python train.py --arch="dit" --model="class-conditioned image flow-matching model" --dataset="small charts drawn from random numbers" --train_examples=203450 --image_size=32 --horizontal_flip=false --conditioning="class" --objective="flow_matching" --cond_dim=256 --targets=["trend"] --num_classes=5 --cond_dropout=0.1 --logit_normal_time=true --norm="rmsnorm" --activation="star_relu" --mlp_ratio=2 --head_dim=48 --fused_qkv=true --qk_norm=false --inner_norm=false --patch_size=[2, 2] --layers=10 --width=192 --positions="conv" --optimizer="soap" --beta2=0.95 --lr=0.0019 --beta1=0.9 --shampoo_beta=0.95 --eps=1e-08 --precondition_frequency=50 --max_precond_dim=1024 --one_sided=false --adamw_lr_other_params=0.0011 --ema_decay=0.999 --steps=14100 --batch_size=128 --epochs=8.9 --lr_schedule="linear" --final_lr_fraction=0.1 --warmup_steps=1410 --weight_decay=0.1 --adamw_weight_decay_other_params=0.01
Rows from block 5, named by matrix and row number. Each number is 50 + 15 x the weight over its row's rms, rounded and kept within 0 to 99. All counts start at 0. After the name is the row's rms in percent of the matrix's.
# ada: adaLN modulation (shift, scale and gate of each sublayer stacked) (model.blocks.5.ada.weight, 1152x256), inputs 128-255
ada.128 104:77 33 54 47 57 37 39 56 60 57 60 50 55 54 42 37 24 49 73 31 30 46 52 22 42 44 65 29 45 33 58 45 55 56 41 42 62 41 57 56 75 64 66 51 43 52 47 45 36 72 62 65 19 42 30 42 54 49 50 47 51 32 64 46 54 95 54 59 65 38 70 31 42 51 16 54 14 69 58 62 61 57 65 62 66 37 76 64 32 48 40 62 56 38 37 29 37 47 47 42 49 39 44 56 67 53 42 60 44 51 50 48 38 50 52 46 61 66 58 44 57 66 43 32 31 69 53 87
ada.129 102:62 69 29 41 52 65 66 35 48 38 59 60 64 66 47 43 68 44 21 37 67 50 45 54 49 50 60 57 72 46 65 17 55 45 47 57 64 49 60 53 54 27 35 49 46 53 99 34 54 61 53 49 56 56 49 34 57 58 00 42 62 51 62 66 59 60 59 40 60 62 42 44 65 86 44 63 38 60 45 35 74 73 34 62 40 27 46 58 67 14 40 46 34 68 48 67 35 50 67 72 40 56 59 44 61 42 72 68 42 48 45 30 69 76 55 32 70 33 35 46 50 47 37 42 42 23 64 45
ada.130 113:53 41 33 42 47 18 12 51 50 50 34 34 26 73 71 47 24 24 60 82 48 42 63 32 48 47 48 30 56 55 36 48 49 25 49 53 12 52 74 51 71 54 57 54 20 55 46 35 51 44 79 37 42 56 43 41 44 53 63 41 46 45 43 33 65 50 46 34 50 47 63 78 43 02 64 60 87 54 51 54 19 41 30 50 42 13 40 30 53 31 15 50 53 41 48 50 74 43 56 67 50 45 06 52 79 49 50 52 51 61 33 59 42 80 50 64 27 40 68 64 31 36 65 13 39 58 54 68
ada.131 095:57 00 42 37 40 26 04 34 48 86 53 51 52 69 70 52 81 50 61 48 30 57 71 70 61 35 04 49 40 47 60 73 38 61 37 57 60 63 12 51 40 49 68 55 75 42 44 59 56 35 54 46 44 47 45 56 64 61 31 59 72 43 49 39 54 33 77 56 56 57 28 49 56 39 56 48 46 65 43 47 36 45 35 50 25 54 22 69 55 50 56 47 45 64 47 70 55 65 73 73 26 61 17 62 10 32 53 64 30 61 59 59 35 63 42 56 76 43 45 55 34 37 47 63 62 77 25 67
ada.132 111:39 49 55 53 41 43 99 33 55 57 37 47 33 46 41 42 48 53 55 84 59 47 33 38 76 35 71 70 32 58 36 49 58 22 61 43 42 55 61 23 30 34 06 37 66 45 52 55 59 66 38 36 44 62 63 49 65 49 66 26 52 48 49 48 38 59 63 66 54 73 65 61 66 59 50 68 61 37 39 47 58 59 47 62 36 66 28 22 41 46 99 67 39 79 38 29 81 57 54 46 35 31 22 51 67 21 47 49 76 47 29 35 39 66 43 48 55 53 11 49 52 29 53 54 45 41 40 61
ada.133 103:51 27 55 55 61 98 54 20 51 54 54 48 49 82 30 46 65 48 34 27 48 66 59 45 43 41 66 54 47 57 67 47 65 42 54 52 57 52 29 57 29 42 59 56 63 64 49 34 78 56 45 53 50 55 21 60 49 45 16 33 64 46 37 47 34 52 49 27 44 66 17 46 27 18 52 59 42 32 49 45 32 45 77 35 50 45 44 48 58 58 66 52 59 48 38 55 56 42 51 25 69 66 40 42 29 71 54 47 35 70 64 56 39 50 59 36 68 59 48 51 70 44 63 39 43 63 75 55
ada.134 105:80 34 41 33 40 52 31 52 58 71 82 61 46 84 25 38 78 35 41 47 45 55 48 34 44 40 45 29 53 44 50 68 52 07 50 45 42 44 57 34 39 42 48 71 20 57 60 40 64 36 42 46 37 33 48 44 56 68 28 54 33 59 55 64 41 60 53 30 85 51 47 53 53 18 70 64 77 75 52 38 65 33 64 19 44 59 26 72 46 27 60 47 27 38 55 36 63 51 63 43 31 38 11 42 44 60 49 45 58 54 37 42 38 51 40 18 97 62 30 55 50 24 24 29 50 37 46 17
ada.135 101:52 41 71 48 27 75 61 46 31 66 50 59 39 55 26 62 48 58 40 80 57 32 42 36 57 35 52 62 54 29 49 57 50 64 35 52 59 32 56 50 65 52 56 53 43 58 52 86 42 65 57 31 58 53 37 47 59 49 49 89 66 46 48 51 50 35 73 85 45 57 55 56 55 64 53 18 83 64 68 45 34 49 23 54 68 55 50 32 75 54 73 34 57 42 20 25 49 51 33 33 50 61 24 54 61 43 22 64 64 25 64 46 57 15 51 53 67 61 34 50 52 67 96 89 40 33 51 20
ada.136 104:60 51 32 41 67 47 58 46 53 51 57 67 48 79 74 41 41 59 50 07 25 18 46 86 27 57 78 54 42 47 58 53 44 58 37 52 70 57 61 61 61 44 08 42 68 49 45 49 42 29 72 51 43 55 50 39 52 44 29 30 44 62 66 59 50 58 51 62 63 52 47 54 37 69 55 77 62 08 57 63 11 58 33 30 33 63 46 60 61 49 58 40 55 51 56 52 41 46 35 43 39 51 57 72 55 27 46 55 48 49 53 63 59 56 67 60 44 61 71 65 54 28 56 84 63 33 26 49
ada.137 110:46 00 54 36 48 92 55 45 44 20 54 38 43 72 58 41 44 52 31 53 56 52 46 19 39 51 45 54 45 29 50 62 58 70 39 31 54 46 39 59 53 54 23 37 42 50 79 39 78 57 41 67 66 37 58 49 66 43 39 47 74 27 23 50 31 32 38 72 41 43 39 21 45 62 65 55 74 52 33 61 41 38 59 34 53 43 42 79 54 52 24 48 45 14 51 25 44 38 43 51 46 63 62 51 54 40 71 58 41 48 62 71 60 47 78 40 51 58 71 39 52 45 66 37 48 53 67 36